{"arch": "resmlp", "drop_path": 0.15, "residual_init": "zero_last", "beta1": 0.9, "lr_schedule": "wsd_sqrt"}
Rows from block 8 of a small image classifier, named by matrix and row number. Rows with one number belong to one neuron. Each number is 500 + 40 x the weight over its row's rms, rounded and kept within 0 to 999. All counts start at 0. Numbers have three digits each. After the name is the row's rms in percent of the matrix's.
After each neuron's rows are labels from the 100 images, of 14976, where the neuron reaches its largest size: "responds to" is what is common among them. Only what is clearly more common there than usual is listed. The data: made-up road signs on poles.
# gate: MLP gate (model.blocks.8.mlp.gate.weight, 576x192), inputs 128-191
# fc1: MLP up (model.blocks.8.mlp.fc1.weight, 576x192), inputs 128-191
# fc2: MLP down (model.blocks.8.mlp.fc2.weight, 192x576, transposed), outputs 128-191

gate.102 094:537521526510474596508542597418489434524543483522507488508509521531494487512523540597525477512503537541474599415495493557401529493453497544442518589499510486513503488548504459511509529467466491
fc1.102 094:505448452545473513453541437522514482446500507571474478481523456457467508493529541502553464511550502420534507479501487500496463452560499549497499475548402541476486467436465545497546514473518492
fc2.102 099:450550470490502502546513466598495450498483489433446480482449490542551555551471552486587541525535589483459506405533505504506537462532491454471498485499512505459513533461494489473522486488524578
responds to: crescent

gate.290 111:535396559460554503524482469581520504525469541549477578509496553443520537497504447467456462510481541540530591480531490540564463447492520558527494472497525516491520540508482485489532595521516490
fc1.290 106:552503484427495435519496494506535604479461474544535458472483498522491511459514520521466526540521429518504566448523429587461447530592513448523493545498506592474516513477500458465535520477498543
fc2.290 104:492447504535476500537442543512464582489495468441509498493459473543505522452493544512473520432523506511538488486549528534506492533511537440466481486433505478487492522546490410495493513476495458
responds to: 10

gate.1 094:473481570519494503516412500425508494467501433441500560506546482502479506523490479495508509493488437533457517542470469461458544433513500473493499486529525485466455507484483491527533486477438509
fc1.1 088:512429551556503539452539549530537545468444477509442514508540502482465502552566507538515546500491499537518469540492559596449538522399476439504542519571505520568466550486472509472531553484512520
fc2.1 097:468479569534469474522566480480508530533525440456486453549508489489467501483543500472446501547461583524522519587496536503441489519507553527551437454452549513512480505581377541564490496429457542
responds to: crescent

gate.87 100:555553558440438472513593495497496475517512526582563484433478543485550518537562448579495494440443510547549476430483534433524562425551473532489524529452535502465490465455484449473526491483480592
fc1.87 101:491495457491542545568481465395479546519502468486515492474446492476489517486522431506478521447511504463556512453462476552555505476508561499495556428537486467464428528551518542549464463566476500
fc2.87 094:461538511512431532515523501550517430539515457509578541533509478623459458504536547417557510488450452503439528436486510532456440467588532496502517470508462531563467448467479538485533477547474533
responds to: 90; 30

gate.193 103:519469495484510597490486497534442540476518391490547484471526452534571475498553496436483539542506557491479548501519555517469571529555609575478504460465537567427532487530521520474574452480488555
fc1.193 101:498565535490557503474415504422544430453497536585481480455472448455439515519501486525552497492526474504530480438514436495505492510464493475454455513478447463506454571444490508594461556447515475
fc2.193 097:483483531511512555501463497562469545495503473439527431521560465524546451512472413414442512513489592532565582503475467521513506505505482467525489554481511476490549499468496491540480456439529535
responds to: 50

gate.151 117:473569607516567415480488530479431509475472472525543515453537402503447525492531541443468521482457492501454509515428548515476510487472497523502439509443554578543484523462530553486491512503530473
fc1.151 104:487498462513501512551485446482531519545488532478492477467492568499441503478429447530526466496485542484489509517458534518510436528443505524549482445496502588434571578427530481437512492538517584
fc2.151 097:502446443503529508414460455502508506513479470531500470613524513503541485535440481531432532460534503575455523475485496421479499565506505477514512523577565548545521483476514461386477429543510510
responds to: triangle sign

gate.202 092:463529485454533554489452435515504418491543496529488566500482474496497553539531508510517525458494454475443449478487464515501515451556449553430453485471467472503477498461508440501529550515409556
fc1.202 093:470508488516493503471478484553475470421498466522547495452476503482531564446492503539561504430481433493499485456530472551512529543504483504444504494563492486451446525482545454491502512502476536
fc2.202 095:522487509512550530542459553496595448511500428550422543456492517425495554496510565494469499489533497581555504463505570467571548496511500538481494471547487477424466493479486478494473493492526539
responds to: crescent

gate.435 095:436507577476503454494464488459469481508520483490490487493451436450531486580480500437506517440564569465527416501488453548436475490523500502547570497442497513492545494495486476449503517494427517
fc1.435 099:489526546477549493438540466546461513476496505369527510470460471513538595481470529482524497464497479502505514540480516550539458521516509435483482537451526484546535504543515513463492484511525451
fc2.435 088:564493491425527513498477549507440510455436466559542527466517437497522543499472484480477519510486551458508483506393522553471591465457592536451466495525513500510443506531432459440451435449501516
responds to: arrow up

gate.147 104:482531537552518508512565499518513533543458483522452520522529477532422544524489561528469534447466521415584575533499615491488499353530516541547466511511560479486462514571492570539501503455470480
fc1.147 099:495434476549488601524515493553547526438578577528499512555468560459507450508519503489515547508523539475452516505528472493521545514460504513516522507518449542495481539459485484549422471529500574
fc2.147 101:515477532503542534511490469530472532479529469503538489522513504423507473500500494530509470509406473587494528502513522585493546543433567521557485519529523527523581529412463466541484501452500594
responds to: hexagon sign

gate.94 094:494494445537528435487513513537525452508487500452455445537463511420477472542476429542470515509496509450440522504514538488489523483475512509530506517508479475500426518422513589424401598534467433
fc1.94 102:517505573442505528558506519550496437437535495448468504524526502475485466514444505482518483585494578555512480513448528466441469460506460440466505444532583479467473436536508555565498497552525432
fc2.94 104:515411500507476604498487515523559444513466537464476524456494501518499512406538532470488470502588534527524478506517512546546404538471478469506528529492499564502532506430509513431542539471498505
responds to: triangle sign

gate.480 094:473454490503507471500515564451532559546504578397521426509488526490481436500490508465489451506522480491552553428491541438462477484486520496514391509531507517496446526536552557529444530513436524
fc1.480 089:458465468486504548571481485478485521459469514525528485488515435463540429510513559484437507524426603539533525539468455453469482548485443554533518424482481500520545459509500482424554531489490490
fc2.480 096:518528463501524480427471479436538528514484504487460569545438518457526617511530463464541453541554441550491504389546505467501447490490445553527440488455534469564494522518463500543469492500528445
responds to: drop

gate.271 102:569445517556515550521534518496545500531472473524526575514442546471460486544519483567526487538519474451519501546497599552455508436494495486472561471521517503482441473498501451502399494523485529
fc1.271 097:537570484510470440524490427485512488525576493411475508532540483530560479419525486489529603507512471505508581474486505522499553476478446453532443443465448488494476464609517471474461488523472446
fc2.271 102:458454448510532507523504517485481563462499530495497541451485486433507533458497514440544506506525513575469559460492458488501499462472468560529513427474471460496478456494467490458528410507502495
responds to: arrow up

gate.293 101:511536496457580531556457510514574518542453536467589526573457438521551552502522466465471490483480462525502512535473510529424510533627443554501477561548507492513462505483525472465422465510527490
fc1.293 088:482458496555538563513488507499443591484528421496499534463586559460482484495450504516466503442497584516495574512413492503501497460466515470477507402437520534465574441508522500488553529526498494
fc2.293 096:502518545448429494482489486528516411531493546475483482510486485453548520488454552421450498572540461458508512556494480459419540437457507492481524497518453479507492532516492469512411451486479419
responds to: hexagon sign

gate.248 099:564483518497492503438553424530466491503476470540485526538536475579431506513399525446588477436480474443484515503546476508552419523515507527476448468531508492509448564468523558450553485567430496
fc1.248 104:516501541522467520500472528539408515444563478551491548476477421521472531455450491462526503485525507446524578461503448440553525507484531448515537511463516538540570411529496481449440484470554579
fc2.248 100:501512524515534422598500495568541392460479404510568580521489522441505494510473506480516535499456479489468522482461473539432496438515524558482481476551544519461491576495509493563480473489486528
responds to: triangle sign

gate.73 112:433488482534498482506528498497432502503532494539504490506504450554492503509478522516553568540468493570496554526492418553557458506457547566492507479492547520505467494493498510487415522578583492
fc1.73 106:447538522527531482520540517503464491558437529521561497495522471479490560509536520453497483523473518498485538489486481520579470522498497524507578415502543512551446528518517477474517488572641525
fc2.73 098:471523462403536546519438536574455468446557528470442528481451502479457420529454544543445544494485457490493556521385477567493481502527424458495463423507554565519483508512514448467457430489532523
responds to: arrow up

gate.329 101:468452508481509515567550482524536515551428532462533580455514437476514489472509519405541472541441495544513483507593480529502532478458514492521523464477470466509427467505368478502521463456463494
fc1.329 107:548469517482499512541493557453486552540513488527452489507461428527517520504487485486482501573481459552505519476571436563492534483559482502542506476451454414562552502476487479476538612516506554
fc2.329 100:485505513455542464492427562443548477486440554523502506477521554487477514485488522520411536469513495481483496497478518529533452520466520500448528453493508489476462500566509464400532581572515452
responds to: 90

gate.254 092:554488561514455539505510476495468508559513449472563552530496538414473499518499562483514530450562486499439465450598512485465476567545497495602554536512554513516493474556463507504497471518543517
fc1.254 099:467482478516418522476445463486546500550522384535565555488494554476519469476491535522548497565494395471512476475494529493477462558549459440518483492494454480537495499527511504431519489555475498
fc2.254 097:457552486567509518494523482519594503569378520503536490448456484509522516568533485451513461529482461510452503523534500467518517535495524448551467471537511540469468491525566482584565579519526516
responds to: triangle sign; B

gate.457 109:493477549450523533593488485528597559521432506516540487546444465543530528524504525525517454545519548526445526504479505452523549515615438532471480486457495466524506546463477528436407506484564497
fc1.457 103:505562454464611500539534512491540556543466486519496565441470433515477480505493464509490455501519580537453441532411519454530479506611422481461484540475460503519492480489490463454492461455513530
fc2.457 085:490474428547579534488454517502532487504515542548501470537543526525518469553580464505545428462566500445506544492449504491537462571459527537454477536466451503505450533475504559513562529464509443
responds to: hexagon sign

gate.479 097:457532501459527529477503468533483495510437496538460485520509460511447530540457487528513458487506521528439511513451445556455535519606501521499443561487559485498543541485513525582482505524582541
fc1.479 107:464471450517513530546510458536487475501527485476468469489542464514525447435483526576496477492456421544504556554536484501418519467562512500504536427542511454417464558480554548548401577510494404
fc2.479 095:494565597460484532465521573454544519490435514444532509499510470562492524471543537537501478474495419520481474535468510448562500529547516522538455495485502466466454511488532529523503503526532539
responds to: star

gate.104 093:445470492526515444504543522457487386493467500466532493445556504544535479478473490532551521456425506420485432496485448516440516470542491492423509443453517501502486530428542547425447490466539470
fc1.104 100:522491554418514565541509502476498491533501490430572519506481465476524533492453460507490490492513543471507492556492481535513540449488488504505515475526482536488426515482515558550502545460545496
fc2.104 102:453491512461533492523482481467495603537507433534447453545523498556480491484471459465482517470535540500498413564568574482560450550504526446609492501545488509486489590483505505450501474501509464
responds to: hexagon sign

gate.339 113:483518488457522489450545506514497470547434493501486529511432495511546529568432488495511417515460474568498498519481610559558515520556540509524496510499540465528493499477515514517541450540503497
fc1.339 108:514579588521447565462428393498542522485452457526520484492555481519526453507512462498516475532531461551489487539482527512557538500585512521473582453507479438577527556554523550496494461476537475
fc2.339 094:440517559489583423503475467547518427440553545523484445500524475479474519553542483521564506468489500513517498403420522459535507478555470518541531505540489483482516466508510543493490510574469553
responds to: 50

gate.344 100:530540519514472455532563469444536398461488467436582394469510502544470498481516434487474492484504505508463460470576536547490469469527536499460472423478437456444527527529478568475590526427556560
fc1.344 098:443493480535493505489498486523476531492469512562510553525474418502512466507516559447549533543503466512485487484450496504528557497491436555572531535488507509444536495495477515460473464459509553
fc2.344 089:473546500486417539516423462538522413481539543568577482521545538495539478529484505491559508531505436533526454476509469543423504491504486479560475550498483518490480504486497584459564457489455534
responds to: E

gate.373 104:469429547489474524444516505495514539532450512558509457561453444472463509497511530430502491537472414494487462481520517483463566478551433531561461499538483581587504537463466469465452512547493469
fc1.373 108:531506494549481457504456524479466555446548491447468540464527527580557432489437412586525502468495474461523486566488519501543464517410478444501510552529558460446532491532517495502483554513490488
fc2.373 104:474543468529457517480478499500491547598502464483554488444486489492546494512466501550497493565444530429523587457496481478510484478493492523526506541483521494501483532484445545463465492481563533
responds to: 90; 50

gate.386 101:482429483573544536521486461485486505533501519534523513499506538536523492486496516492531502406517571515552503441523535517461525492506526493439515509485445473509481455474484477563462445521501457
fc1.386 099:509510520404523558500486468492502487490531433558481496421467523548512503500518453613563468542524495501492471436530535526564488532511561563464509512526471523395486487403482527525481491559504549
fc2.386 094:434518515477511554505413587449469510541526443442489511469554467567487534471424542457554519484538479491453512471493496535458445504533433538484525528486549496491452495451410502492485519520559514
responds to: crescent

gate.493 112:462538451508529551458474544532492562549437505510489491519530475496545471517470546469502569505469525500470465494504513594522454447511488501549538479454440500516457568498437434487460483446517528
fc1.493 103:537529443491502488566539510470581492567571470508508564493456476492501535453435441549547502408469451460522532476531491456456622507475504478466515556489506487498551524437424505544504529444513475
fc2.493 090:521457418518414499480549527566484506504503484447494463516505430450599453451573465454516530437565469542525428498490532484481524528536504505550459547595584536533463508492531483511521505485561470
responds to: star

gate.208 101:482461591509565466489531556520508559429518482462521526577527452470445576504508500511488537564457549509466468477472459531458477466514523481491495538437444518408484552445468468524500443533495545
fc1.208 105:485448524508517526467489495539486471499559511431526535559499489511478564450552493452511448500490484553427500448501497565439492513519526470466450479538497434457495436490514462517464492511545542
fc2.208 092:512493540448443536452556455520537527527449403495523574458440501527528466502457566554484472469548515480499552567552509499489473497456458504529479490489573526557454560498560517453582514568472503
responds to: star

gate.562 107:479469528592510521533487541570533511589503475450498546515516517432536457492444419551505483532459463507548557514576526520534486505565477502504485522510534479497490511482478528493548465498510549
fc1.562 108:517425473464476511457497481544544570517447558458471533552503463514458550495480495482531535462471531525473491508522520551489485526514560466526438481507475539421497481528449447530514436528495466
fc2.562 101:442513527487459456586528485509480477507506445490497439566534451444409491509536425586457491520547472477494483513539527469479452503574448458477449481506516540430468532441566532577530566567477507
responds to: drop

gate.191 102:442494571479498519510487425490547510490528428456573530472564501561535566511525467431489540424508481506499506549544540617491525486426449545483531553505496518440499534474509479497462477487499488
fc1.191 105:469446460480435508531496458422537436508519493481469478541538486468446483612463475487476443482518499561490514517535459546479517454523479456437429477485467474512518524468560477467461493485529493
fc2.191 103:483511490505476548515420445491570493508546520544527516459465485589513494522525609491431461474512428547457521490533478469565558495541503478506433452525452505466527458469470563524493456499458498
responds to: star; 30

gate.491 104:486483478574445459521486468493597498548520470511511454493537469503446507549507517562526559478494494455441550402493421506408483476475495487520532469553520416518498522491458476525511515528577438
fc1.491 095:525498460453413465532560484494539534538481522493533547483592397540514552436538490489500435485520452562464553497570583576470453527566452519477495494568510478477497554521551521425450458533505503
fc2.491 081:538549556489484512507482503546478433519519581477548519505554488489556480507444556478521458574420489466520519458499506504519482400434547530575439444519458427564499501514474484538530496544483543
responds to: hexagon sign

gate.515 102:501494501539460542524531507558495470521496423490463582457571502533495502568399461507542421501486563533489487458572547531508552499488477461503533443466453571536481472436456521569544576448461484
fc1.515 097:512482521543510553500519478532604476566436500498450460497477537434561438470547489519494491522469479504516506578460437462527527472540476508510479453496600436513489470432529465558462443458474499
fc2.515 110:496497478497511546521538593485569438595433543481530491466478490515482425476561520536459445503500514396564511412480514480516482479476466524555458457561502510533456497484493513516447483492548457
responds to: drop

gate.137 109:493572424590531446591454529493504528533555482510511530459508524526441491502460449558470419408500581465511441476470438452540538536536495505521548525428486486595500479506532515485520506499501496
fc1.137 084:472502563478535517432490474497430412468521479556524562432560547529447525507491476524487558516513553475508469508522523554533482504449508484476486507485447508459507519491493585548525530541502490
fc2.137 089:506477533508394468537587457520451472504541466469479567518446425490497510449585497508459459559419375487528520483455482453434485479571600470577506490552467469521491540495569484525429534517510504
responds to: hexagon sign

gate.482 099:498468553519562574559458463472475453591524546506522515529535426427543532466479491475487542483486522497494522534497532530482451466578495449503560577435525440472538514539472528511542553503499453
fc1.482 100:498410475525451466513549483444495548449565534482512465577441532501485493442523466509483620554442480441498498562534508551474492436554477441479523551464522447533441451503524508497497614525488569
fc2.482 095:523451509476508469592489516481402542459549440437508449524584389478536506500497504547572476501425484545482455496464512496531520498607538462483564560530528555592546464499509471548562572578458547
responds to: 90; triangle sign

gate.274 096:583480566595515444489467511460407474447502573520569457541502449441445457615573469467461522548473480409518475522496533505449468458505522528470457466421543453478485494528482481491533446553464510
fc1.274 094:467513457507429526544483609529548435544523509477474529501455571547514507465436524499547543547580458503493498434450495439502539519599511510527532513582448478503485497478583489497480569474492446
fc2.274 097:479498512546468437463460466471526476552555465556481477506479481480510479541480445546508463582503533476552490450458456496462518484538488520498551522481510551465561478494461507518450405579497483
responds to: star

gate.252 101:540485558428503532566502429485542495485509597529551513479476552569542429468467497477519542525444512484496544496499443538524490461543455445463507521511441477470434553450543431532460530451495438
fc1.252 100:472477523490467456515440526540451551512457478480423496486527482474405533558470481376429453476498440503508459488428494421512513463502445484479541482515539515465497502494489541512510437511519550
fc2.252 089:499550505471596477496467537455532523509488525460462493464513533484526460449520541505527542457526515491455519554549531455526523484496472479542510482533547558458473550504521544470457581556482540
responds to: star

gate.260 099:441468558525580543478524519417463489559478457550496500579540479486494527494501457457542508533502512546522473503463486552443431498468620504507479512475513523507573514509549504451510492538493551
fc1.260 099:450534545520445551492416428512493563461488520488491473533439520542518475483479569540523561509467420451492452485524518573457599492505415524502504572493514485471475529522523515587515533442456413
fc2.260 098:437505450509554529514454513520491489520483517483462502564556490564538432530458436496547407500435544525546501532494480505490483509537504491502481476507510475448508529466462448437466493541554418
responds to: crescent

gate.538 109:576451495541595544442537453566537491412490526493553536495490542514495568545541552389492499462544500513558477502477467537506385511548558503516501483493491524537522477554464447441564511575530515
fc1.538 102:495455507536550516521543476421524514479449437498491538579497501503441553526469500458475470484565505419485452468500487503477458484501483505466473496422548470436527458547544452512482519491506473
fc2.538 103:502525513538503546489515428575499546490449476536494448541553574559491592421514555495506480498518483533555525485523506471565548504540487468475495515444523510453468466491482491527519574536562487
responds to: drop

gate.494 102:555591474560593519484558521535493526487556440452490497511457527441483491492482451541482506518488526460480471461454492574507504483533476563482508509541502437469470495503455439535468530517501564
fc1.494 097:469496398414500484560615492503468487450504468559520539586535513450510551490519448492512502607440549525409515482476446502475519518503515563494536527540497472560490536503494503478471533451477437
fc2.494 098:503550552513466499549539573540508546564520487447591472469505531533508457540505454488470421480510499443476540499462484576440455489556404547492521507514488506523512511515472529491472560465475534
responds to: arrow up

gate.409 094:501469483459551481550493563478533471509460495472527494471447456537521485527460456556525441569441487476545550543556481487426506568517569513535504578492487463533515524462543519470533489468559507
fc1.409 094:512436534449529541542499463558554438527565549397496548532540398515505427547435467479511442505479464560504561490521511491523477543434423504451430532483576515506505446558535519482508478582437480
fc2.409 096:530456496452504487467559491449489519516497482534466506506436565542476505418511493529523546442540515503406470489440515431474482522443475499392550579460463507536439481520534500486489524538544478
responds to: 50; 30

gate.71 106:466499533537531477508528427479486456580478500556484565575548479549585502546458493482449462491508493519451481475521553540508514461564501519497468555511486506456456529550452535487552514488481550
fc1.71 120:427467436531459502549521497493480521519480508572514483472503461456466415510488440526459401483500492476439511424495506440552514472503461509517451558527484541555474591523441446504537486532480526
fc2.71 113:495475559491440569482524411486452486461477501438483545481536561525491489489539450543508534508515431508496471473558489527555487516505556489484470492480480495544531536455541508468513442496486548
responds to: triangle sign; !

gate.504 103:427485474500474553526546531469529521445443509547530517538528454452453474537481486474458488469512539546528541536571543571465556464446484549519557447445506511471497513528493573417497456537509521
fc1.504 103:478455447541541514494512516472491561467518512439485523507555539466495532502533522518496476426483516470488521514517504510513514506439468461535556438497540468457505498541550475470575486536493490
fc2.504 107:572504570516562472550514553495525445434496510495487453480595546549592497511503497459519497489494492398485459579489528478564539488508486542477465447524541440527473555481537503518438507532566492
responds to: star

gate.55 087:493504548525546562552542524511533534552492574443529472450493516533559500511555511494500555527507482558581533508528473475512424437515505624526553535527567511471478489489453486473517486530497469
fc1.55 095:544515490464467503490559525473504481490529535502432527420492571422464490438401457492457532497524481501500429480513494472451511451574495485570471489503448479550526490554542481472431491482449399
fc2.55 100:491548442441486418466586505468474480487507589487460520443526479519502487495509493488553481514490513545530447467584477523404492481585504487476503518439506466544487521539535542507518465412548510
responds to: triangle sign

gate.30 092:473465505509518500511455529525498406492459435423530597522482501535542522498453494438533487495572531449455443530533518560489509524628549531497450537504543491498506533509442473506512460492456525
fc1.30 088:439485481492443502526539492515447482550487527525466497509502416527510479424421461511446532451472521531516489513493509502424587512449530561442443462542418502604561482393557518495501475415487477
fc2.30 092:459523555497560515507455515521494442541531514463544541510457542509514537464534487476506487489505532464531530567470571447594518511482506455536441441456510464514514465535480466590533498488503522
responds to: 10

gate.183 098:500461513543496492485499503448481476517571570546509464476516487562471487512490455482582544549537444500493475517488504488487520499594543493537450572541501536455462487549482554479539410492477474
fc1.183 093:517449417437465480519529526534507531442543531476488475522470462557487451460533529541518500499479548536489505510520486509496480425555471479551486541476503419537543537494578528426459514453500565
fc2.183 100:502469532514473501567528508467509520480490516579502563547473580506537506464506459559544574505540478492515488447426463502490478491553469438475510469501505539480527464505529585455540541544442491
responds to: drop

gate.125 104:409530555477548529476445444503525496489487486413469434445508453497501513566494552437552514509500451457505513517501382485540396501543568558466539486451539428448467468462478569500539587500490480
fc1.125 097:458492478490478423554553508568515476544478477491491504431480502585522550476500535483514545617476512528593510566471470543505521440519536462474511425513526483496479528495429507438530477502559481
fc2.125 101:498467455470534452524435480486487413474500464544512554452428473481536495489452482575506523457452464457521525566492480535528491525552435457444415502510517554529500476556515465458503396546522420
responds to: drop

gate.542 100:509518517552522536516571515554538457514512499509505441482459543560514494525501483484535605518494521435480501517504508573512485464607552498504537500501478528460464530510447533500516426517465528
fc1.542 101:498472549510453422450508548474478457569467554497484488491429517481463499583476516486471560520502491573514485516473495544562451518565486535541554445428490466539500430507467473554513504463401508
fc2.542 098:527501481511517515547489493526548534444453482508542504572533474476568454522482445521534491472520539541552464566518544518456510526489446497553522506509550454532488476523476464516445497497492521
responds to: E

gate.544 089:527459480520537558496576493500493532494559493546473523516477528524516529493500494518461552486458459522505559377508521536566561483514453468512547496449462484473447519489498498520456527510448481
fc1.544 090:560522551486521488519520490475546534522437453503520499508442520503454508602540479507572454438515543420527483580473478444454484540454470507490473438522562480540552534500501459483513498464458497
fc2.544 093:463492506532572553525542563473532505511450493511476509561490602549516516508467535488496417576511494476502501505527483546490483576430443484492508542514448485523485433541508518497568526460494440
responds to: 90

gate.476 101:504512504508567457548443525498517519556449521497468553534538496479483480600545518486492415552529560475545532477518522559469507447476545559406506552471414510411495530477488536532533483534487531
fc1.476 099:535495394503567506437507544465519493554456502572514504501493492585446469559467513492461422493472574449495539480450532477531489467514477458531448470469410465511498558538535464494474489500457536
fc2.476 100:476432485481502514545510494540551492523471427473542483502554503538439544525528523498502446542462458460516445525475555477458570461462543482501444537478475499463508459525411503480456538450449460
responds to: brown rim

gate.389 111:396471505442489495491497470520470561507534520546500532519525502480554427514502577525502503468420491479499482428493493478580488421467492485511460466523501585493480577459430497540529533541448500
fc1.389 115:455478519517495492521447543508504486463513543475507473459443496438561497511518487485548556442497502501564536475468524456507475519486587553586477513496531466452506526479567528502441505453501443
fc2.389 109:480459526501498462472448525477511490537460472504465514515481491494586437600424580513552538484500460414511485459523474487553445445530491484498548501462550505459484531520507496464534502497552448
responds to: brown rim; grey face; white face

gate.437 095:477555530501574516482489467561529541508555530524555530516515430507535542489531488478494402521514571522444555461463513483473502542584518495472500461503501496481434555447576528481434507505485456
fc1.437 094:513544530545547564581462471540553542565546439507487491588481495501483524536596536511521494528459516535509495564457527555485513502532498462561452455516488459506446562474499520501459485481518469
fc2.437 095:499524489535519556495499543513512508465485497564473476488551569584519490530506547492510521543536536538462446491487491508532519512522556517617476518506526535547536483513472478491504507567512531
responds to: hexagon sign

gate.465 097:541526445559492516469504476510469550487526513490551532459524524511512585487528480487514418589477480445516474533504510526510503508500498414510489475491577503522477456491514492459518476471441442
fc1.465 098:481507489489428502528444418571542536464509472450522448508483570472487540531515504534466438510490445424456539536507497509530576522505543500528530481410581459533485395504467525441543582490451477
fc2.465 099:473435485508500534480514476430552553546485520550476547523456532548523451580560615502448524451523471563490516443496513527488491527527505515607490483412504471493506414509582473433534504560477452
responds to: triangle sign; green rim; teal face

gate.320 096:454514505540515508579502510459501486437547518412600498503516512512482565493524469583494553544462535549428498455566540435471492493479463527499525543509483480487563539539470432523525558535560479
fc1.320 104:570514533529537579461484481537510548517490476513483471466484535476500467415485530498542481497543571391517518513418534515502551577489526523444512502538538463554531451510506519525496487460462481
fc2.320 099:538558485490442504455484568576535496497531441519435530467528455505439530492529485480486506545445506557526505502470566419490546513526468529510463487525463506429454466528462534480582526482485473
responds to: crescent

gate.563 107:485495484529506453564496459469500467508466528478528534486507517458535509555465492546537554529442480515523444561518492507442442502477564487540480494448525458562460504496484480506494503576554459
fc1.563 098:519511451419483569581470485445495472499480441527458488476534443516470515540529495498453556535529484551569490469534502536452537543551562487460514502576511479483422492464456463572534471515508446
fc2.563 092:470558485536527485486467410420517565522530512563525499540506546533577516544490510550513503393479489533515540490439521402497474488435480454520473513525483554529658507453458523453488482536515491
responds to: arrow up

gate.477 107:464472497521475465576457479467482460538462450461536495481482534493462537488535513519510494533498448522489495512538462581450450430498438518534500469524490508465498523549471527515550541544519440
fc1.477 108:489496452574513528515535494519497483499524517521474487505453435445462442498516492547508511491596594598462503443500559500451532445467568530519559525486497478487499502539514500503445491560489471
fc2.477 091:548496454540537524515559496494432494499513499486510587589450547510473459537480518538505522529536446517527500550485430470543476502496503448526495505528481511558507521563491487511529457525470529
responds to: arrow up

gate.455 097:480549541459521498551511401424453461529480440496420461528512506506561447461449426419487461478455490518493482425513525548506568490612509555486526551488453507559457556548490557552492471496452521
fc1.455 106:527513506612501512456520512512497541489552513528561519466467613471495434500496503498443474518437551566569517494527515506520587521430526536545501535471480480485520465504424501518493438516468532
fc2.455 101:481492463531523523513456514424498554498424527462516527529508554527572484502533472533512545553566549471582510449461496498489511514469569488447442543506570540461494545393527500390495549504501469
responds to: 90

gate.354 111:488439505502521460477565478534479450532446523495498476540519441500487482487502481513511400579532499508498460459526558545485480487504485595474458522490566556440527478471523500493475493537518491
fc1.354 104:482510588569520454473465532485491494498519491549520478483520431500484467517591458517464530476431530564520490509505484443482547499484491514484519520434469511413515474569552483513529446500505460
fc2.354 095:504574452593503489531433480436471512504433516446469458472520522560522448541505488446530501472493448458549555488469416486467464503549474507507546498506504524481536423503509477500489550457501461
responds to: 50